Weights of a small image classifier.
Model: 2.4M parameters, arch mobilenet_v1.
Rows from block 11, named by matrix and row number. Each number is 128 + 32 x the weight over its row's rms, rounded and kept within 0 to 255. All counts start at 0. After the name is the row's rms in percent of the matrix's.
# conv: pointwise conv (model.blocks.11.conv.weight, 384x384x1x1), inputs 96-191
conv.91 102 [ 40 190 141  82 127 144 180  98 123 127  81 139 162 126 133 169 138 167 132 105 130 124  83 152 159 141 147 130 167 168 152 162 161 112 166 157 110  97 165 142  74 129 144 146 121  85 120 161 125  84 149 172 166 109  66 104 156 158 170  98 130  64  88  81 170 100 131 150 134 156  71 157  90 202 132 129 133 165 139 140  73 151 127 130 124 151 143 174 140 118 122 111 138 110 139 194]
conv.92 095 [119 170  92 100  85 103 139  91 139  78 120 110 117 101 127 101 109  97 134  85  62 178 136 161  86  61 166  84 141 116 131 102 122 107  86  70 157 173 105 110 128 141 165 135 141 193 119 100  55 101  88 141 107 120 126 121 163 100 117 153 126 149 110  93 127 144 115 158 149 168 144 137  41 172 116 166 126  89 110 160 148 134  85 133  68 159 115 139 119 132  98 144 164 192 154 117]
conv.93 096 [ 76   0 119 135  72 156 120 115  99  49  89  73 134 121 150 107 146 122 106 109 138 126 120 129 123  83  71 156  95 213 153 129 113  92 118 145 128 121 128  99  89 129 105 108 160 156  78 181 147 110 128  78 110  99 121  93  62  92 109 121  96 162 154  61 101 111 135  78 129 109 128 118 112 158 124 101 122 121 102 123 118 149  93 100 120 182  64  89  74 103  85  92 114  93  56 130]
conv.94 094 [ 71 128 122 178 159 123 134 110 141 120 128 120 255 131 157 172 123 117 145  96 156 136 111 114 110 129 130 176 134  70 104 147 138 139 133 129 152 124  90  95 100 103 120  91  80 144  56 121 146 118 135 108 128  24 126 132  74 101 141  88  85 118 118  83 107  80 136  95 127 143 133 117 114 131  52 155 111 113  96 143 127 143 119 116 105 108 128  81  49 139 133 131 153 126 118 129]
conv.95 095 [ 50 147 115 138 138 122 110 138 105 108 150 108  79 128 172 153 116 122  98  98 121 148 141 128 119 137 135 113 146  74 121 148 149 122 117 147 146 135 114  85 124  56 111  23 150 134 100 118 140  94 126 121 115   6 151 148 136 106 135 114  46 136 109 108 129  96  98  78 139 141 130  22 128 136   0 165 137 141 128 119 142 134 139  88 131 145 134 112   3 157 126 110 135 113 140 136]
conv.96 100 [158 135 130  87 112 161 129 128 113 112  92 106 108 104 210 140  85 149 116 103 127  73 116 130 159 122 177 148  79 105 109 133  79 154 203 184  87 114  98 107 137 116 140 124 149 139  19 147 164 168 153 130 147 147 127  95 155  94 109 139  98 160 134 143  87 134 139 106  95 154 142 130 152 101 136 172 114  85  87 159  79 142 103 120 121 128 145 142 111 149 126 162 152 146  93  93]
conv.97 095 [ 49 149 154 163 163 147 144 126 106 122 145 105 108  94 189  82  72 131 134  63 142 148 124 131 153 128 121  95 125  15 142 145 124 132 145 134 178 126 168 140 112  82 142   3  86 149  72 132 136  84  91  87 115   2 120 122 101 104 100 109 211 116 105  69 124  79 112 179 130 132 109  66 130 150 152 143 124 142 117 127 151 164 123 118 121 141 126 103 255 138 100 136 162 133 121 122]
conv.98 101 [102 196  94 160 112 126 137 155 131  97 112 112 154 117  97 106 137 148 122 127 120 116 133 100 177  32 140 112 116 143 153  78 126 140 126 139 138 165 128 108 141 129 247 125 163 218 148 153 141 146 150 131  74 143 115  98 134  68  96 127 141 178 143  83 112 113 134 150 143 174  17 116 146 186 129 101  87 125 105  99  78 160 101 114 109 186 113 125 135  83 124 101 126 158 147 169]
conv.99 104 [150 124 201  96 111 126 128 110 110  95 144 105 108  99  89 118  81  99 122 105 141 104 114 107 112 138 131 109  55 116 157 143 131 116 135 142 156  86 106 111 137 139 198 138  63 132 135 128 123 105  92 145 130 150  59  42 171  98 146  91 145 114 120  79 117 108 149 112 133 127 140  94 123  82 138 163 107  63 103 140 155 149 135 103 142 110 141 137 125 111  66 171 138 120 120 117]
conv.100 097 [ 80   0 150 155  70 122 146 138 137  97 152 139 164 113 195 141 121 107  75 173 131 121 162 135 140 125  74 143 107 163 147 126 148 109 136 126 168 164 191 110  75 135 121  68 203 171 109 126 190 122 128 111 108 107 140 134 133 107 146 136 112 158 114 107 154 161 124  36 123 172 130  81 127 175 107 117 123 135 167 131 154 133 133 115  94 166  99 101  98 139 133  99 123  92  81 128]
conv.101 098 [100 114 151 177 138 134 132 119 113 116 133 138 122 174 141  98  82 115 101 112 167 158 112 109 115  85 113 123 103  90  55  99  93 125 112 111 130 135 162  94  91  96  89 110 121 112 149  90 124 141 138 138 146 112 139 162 147 114 147 110 191 172 136 127 146 164 127 173 144 123 145 106 145 115 131 155  87 129 148 133 171 162  92 120 143  94 110  91 156  88 161 101 105 119 156 131]
conv.102 092 [103 141 165 174 146 133 146 128 123 113 116  46  91  78  82 118 116 220 127 126 146  62 103 126 125 126  99 139 213 154 104 167 141 124 175 124 127 115 111 126  70 140 156 143 135 147 111 117 107 113 162 129 118 120 142 115  97  88 143 177  98 200 105  71 120 152 111 132 165 161 115 136 122 103 151 146 125 100 110 135 144 133  75 172 111  58 113 126 107 156 122  87 111 157 139  92]
conv.103 101 [144 210 130  93 127 136 131  83 172 117 119 177 172 200 170 107 107  99 122 135 150 193 154 120 105 110 121 167 113 145 111  62  79  94 123 125 159 101 139  67  54 117 162 150 133 156 172 105 144 113 158 100 152  86 117 140 154 157 154 129 155  91  88 133 117 125 150 177  80 158 138 136 147 131 122 124 102 109  73 121  77 150 150  59 140  52  94 174 124 162 150 111 118  66 129  82]
conv.104 106 [ 96 115  72 110 117 111 104  88 115 155 128 163  99  91 151 110  63  90 119 155 130 151 114 132 164 119 140 142 162  99 118 135 129 120 122 132 147 123 137  76 143 143 112 120 122 104 112  66 130 148 113  39 109 133 123 255  81  78 110 163 151  81  83 137 117  51 102 135 105 133  87  99 172 172 127 171 138 135  98 148 133 143 190 125  64 169  80 107 116 143 160  94 133 104  99  74]
conv.105 098 [178 122 111 110 153 145 161  93 160 148 126  89 111 108 108  76  78  78 101 158 145 161 139 123 141 161 136  99  74 114 125 126 109 160 177 162 179  72 116 158 186 155 124 138 117 113 116 128 105 135 121 146 102 124 102 160 133  89  78  55 140  84  45 126  90  53 182 102  70 103 151  95 136 117 140  95 131 137 167 129 116 128 149 175 117  56  89  86 105  78 115 107 156 113 118  93]
conv.106 095 [118 131 150 135  94 145 111  96 182 141 112 151 126 150  78  79 132 157  83 190 164 105 141 170  94 149 143 110 111 142  84 141  99  83  93 108 111 140 147 154 146 136   0 144 110  54 157 129  90 124 139 145 118 124 109 144 109 101 119  95 152 183 104  68 113 138 156 145 112 134 172 107 142 173 131 146 114 114 120 169  54 136 137 105 156 103 102 123 149 178 134  74 161 136 146 125]
conv.107 106 [104 132 189 115 114 141 114 167  34 128 115 143 123  89 128  94 124 155 123  97 140 100 103 121 142 114 150 109  93 152  95 157  92 127 159 189 134 151 128 141 122 110  96 135 141  63 101  92 162  76  79 102 103  63  91 158  68  80 174 131 146 125  70  92 116  80 106  99  87 168 153 117 131 160 132  69  84 111 137  89  77 136  59  91 124 119  98  96 130 130  83 120 158 107 183 113]
conv.108 105 [147 111 100  79 140 118 136 103 112 113  78 164 119 149  72  47 130 128 121 179 163 101 184 112  89  30 108 162 110  99 117  74 160 134  86 140 138 114 135 143 102 190 161 122 109 143 108 122 129 116  46 102 138 172 183 104 109  96 112 158 111 178 144 101 178 103  79 126 147 132 133 146 122 188 149 103 174 181 111 163  77 168  89 114 124  34 141  90 147 151 151  84 111 119 106 136]
conv.109 099 [143  93  79 145 167 161  59  89 149 133 208 148 147 183 175 104 160 162 162 149  98 154 157 155 145 114 109 138  79 137 138 134 154 111 169 190 168 115 139  95 124 110 129 129 123 182 105 140 139 159 129  82  84  97 198 196 132 101 107 102 153 106 125  99  88  67 134 137  99  88 100 141 113 185 137  70 177 101 130 135 147 108 164 108 158 162  90 190  94 138 119 172 133 121  93 121]
conv.110 099 [ 81 122 137 113 162 137 120 144 107  87  89 138 139 108 122 112  53 129 126 137 155 160 155 161 163  78 104 124 115 163 203 142 167 130 101 119 157 120 127 101  96 160 234 115 166 216 159 132  93  87 146 104 125 114 112 144 173 104 138 100 126 141 132  87 135  99 138 142 144 163  99  99 121 176 132 100  53 151 130 135 107 149 149 143  75 103 118 114 135 120 151  89 137 119 165 123]
conv.111 096 [ 92  95  96 140 111 133 133 101 126 139 168  87 114  90 121 129 121 180 138 109 143 136 191 129 171 122 130 160 125 207 229 206 170  72 136 125 178 112 130 151 140 126 175 129 173 149 153 199 120  23 131 146 124  62 112 125 118  76 145  75 118 159 110  84 122 123  95 114 118 154 164  83 102 165 124 136 119 114 160 148 100 156 148 116 174  85 113 103 132 156 127 166  85 132 212 145]
conv.112 103 [139 129 134  72 104 154 132 108  88 149 173 133 122 153  91 121 145 115 148 110 139 145 169 126  44 138 125  71 155  70  92 109  99 140  99  77 116 173 117 109 133 125 149  96 115 165 188 148 123 135  87 142 125  94 205 101 153  36  99 114 159 141 102 119 109 118 115 150 140 127 142 151 186  86 134 173 111 133 120 119  71  86 127  56 138 136 158 142 136 129  11 157 110  95 102 127]
conv.113 103 [ 93 127 172 163 121 148 109 171 206  99 164 139 145 120 109 113 120 112 126 197 123 142 118 100  93 143 151 144 125 134  92 137 100 110 117 181  90 158 155 149 147 109 134 134 146 118 136 111 139 147  97 117 129 149  91 165 176 166 132 120 176 143 114  93 212 123 153 128 177 146 149 122  29 100 101 161 131 111  94  90  91 104 139 111 200  89 102  75 141 192 113 124 136  76 142  51]
conv.114 101 [ 99 103  84  87 161  88 131 139 132 171 120  78 139 130 163 164 140 118 111 156  83 154 128 191  91 139 184 110 126 138 116 131 159 138 168  73 149  84 119  81 139  94 100 117 171 133  66 119  50 156 148  91  50 147  98 139  84 105  97 121 126 136  69 101  86 126 127 110 142 134 112  98  92 168 143 131 131  96 158  64 140 152 132 103 110 136  76 128 136  36 116 157 141 102 151 122]
conv.115 102 [117 138 124  87 112 146 113 114  75 101  99 106 118 107 121 136  84 187  93 147  82 148 123 156  88 127 168 103 112 126 148 205 156  97  83  18 149 175  55 116 144 138 117 127 122 113 145  78  20  99 139 152 135 172 139 109 121 110  96 122  88 112 153 108 114 111 122 122 158 176 114 112 103 177 129 173  98 206 165 165  84 217 109 128 109 100 158  82 147 162  96 117 141 185 191 109]
conv.116 099 [120 114 100 131 150  90 119 197 147 123 153 105 156 126 154 117 133  73 133 148 138 174 110 120 142  83 124 133 137 136 140  84 211 129 153 114  96 131 135 119 172 164 140 147 102 148 143 124 125 146 109 108 118 115 132 166 198 113 123 162 155 153 119 110 144 130  87 129 122 136  81 143 143 212 129 138 107 169 109 102  99  93  50 153  77 165  61 151 142  38 110  58 101 141 130 187]
conv.117 102 [ 98 106 143 144 115  80 163 167 163 146  97 112 132 127 133 137 123 106 192 157  28  53 164 122 156 162 168 135 110 134  96 137 147  74 196 129 139 105 118 134 118 101 119 121 103  95 150 136 152 102 132  93 117 113 127 178  72 117 147 139 144  38 152 108 146 105 135 134 143 148 152 124 123 167 125 170 125 137 124 147  91 114 139 149 120  72  76 107 135  92 153 134 140 121 119 125]
conv.118 101 [ 69 138  69  84 131 124  94 122 134 138 107  89 129 106 139 140  87 119  96 123 138 129  72 105 149 111 145 117 160 107 126 104 155 168 131 143 122  79 139 114 125 172  86 119 116  88 146 115  99 117 119  58 139  82 188 194   0 146 149 173 121 134 140 125 155 154 125 143 146 142 170 139  72 203 153 129 134 158 127 147 208 142 130 147  81 152 119 182 113 107 116  91 135 167 114 125]
conv.119 101 [119 118 143 126 169 127 158 120 119 157  97  99 124 148 102 116 125 101  98 138 181  99 172 190 110 151 151 127  97 117 120  90  95 109 117 140  93 143 106 170 153 157 127 155 125 170 138 116 147 138 121  92  71 139 150 128 136  92 154 130 162 149 138 132  97 191 115 122  75 113  72 136 164 104 126 148  53 144  96 167 155 179 202  97 115 125  79 130 146 175  84 130 142 214 124 168]
conv.120 096 [ 87 132 141 158 140 129 126 120 140 149 152  85 129  83 145 176  80 169  95 173 146 172 106 153  53  94 140 153 101 121 149 101  99 114  91 116  80 149 139 143 110 154 146 120 113 143 120 112 132 110 177 123 157  82 125 125 120  78 140 105 136 148 110 115 111 195  90  60 124 100 117 162 152 113 146 186  82 102 130  85 105 117 157 135 130 153 131 120 138 128  86  83 118 193 159 109]
conv.121 099 [ 79 131 124  82 114 139 136 105 176 134 105 102  71  81 140  77 133 120 146 155 139 139 155 142 126 142 143 172  83 108 101 144 128  90 109 150 183 123  36 110  78 149 114 128 117 103  94 172 141  86 156 137 197  28 131 130 118  98 125  80  69 161 127  54  92 128 108 145 124 137 101  70 152 164 107 127 144 151 172 106 143 124 159  90 160 123 130 124 125 158 118 103  91 123 127 136]
conv.122 100 [121 139  98 138 148 120  89 152  99 132 127 140 123 111  89 117 110 149 142 126 136 107  73 109 102 151 157 150 112 145 141 153 146 114  77 122 141 105 132 148  81  92  93 151 132 145 113 121 140 104 127 147 101  48 136 117 136  77 123  79 130 128  71  83  96 107 117 115 137  75 107 138 115 153 136 121 138 128 119  60 104  99  53 102  94 102  98 107 122 116 130 113 131 130 134 158]
conv.123 107 [129  90 165  68 178 137 115  92 109 106 122 103 123 114 104 105 146 126 166 214 172 115  70 145 108 121 112 147 128 118 186 213 140 148 118 226 127 141  92 129 126  93  59 124 102  91 136 144 156 123 135 115 168 137  93 145 129 143 131 106 102  87 160 123 112 103 124 117 200  82 123 134  50 129 142 204 116 143  49 116  78  91 154 133 168 168 131  81 146 133 102 112 172 130 101 109]
conv.124 102 [117 137 140  74  82 107 104  89 132 110 129 120 143 164 155 125 155  78 166 134 138 111 135 167 109  93 141 151  76 145 133 107 129 139  76  83  84  78 141 161 158  93 133 161 156 165 105  86 112 121 152  59 174 153 187  31 119  79 152 113  80 104  88  98  45 140 122 137 166  98 108 140 153 164 111 150 124 134 107  99 113 140 188 103  62 143 134 137 122 143 151 115 122 117  83 110]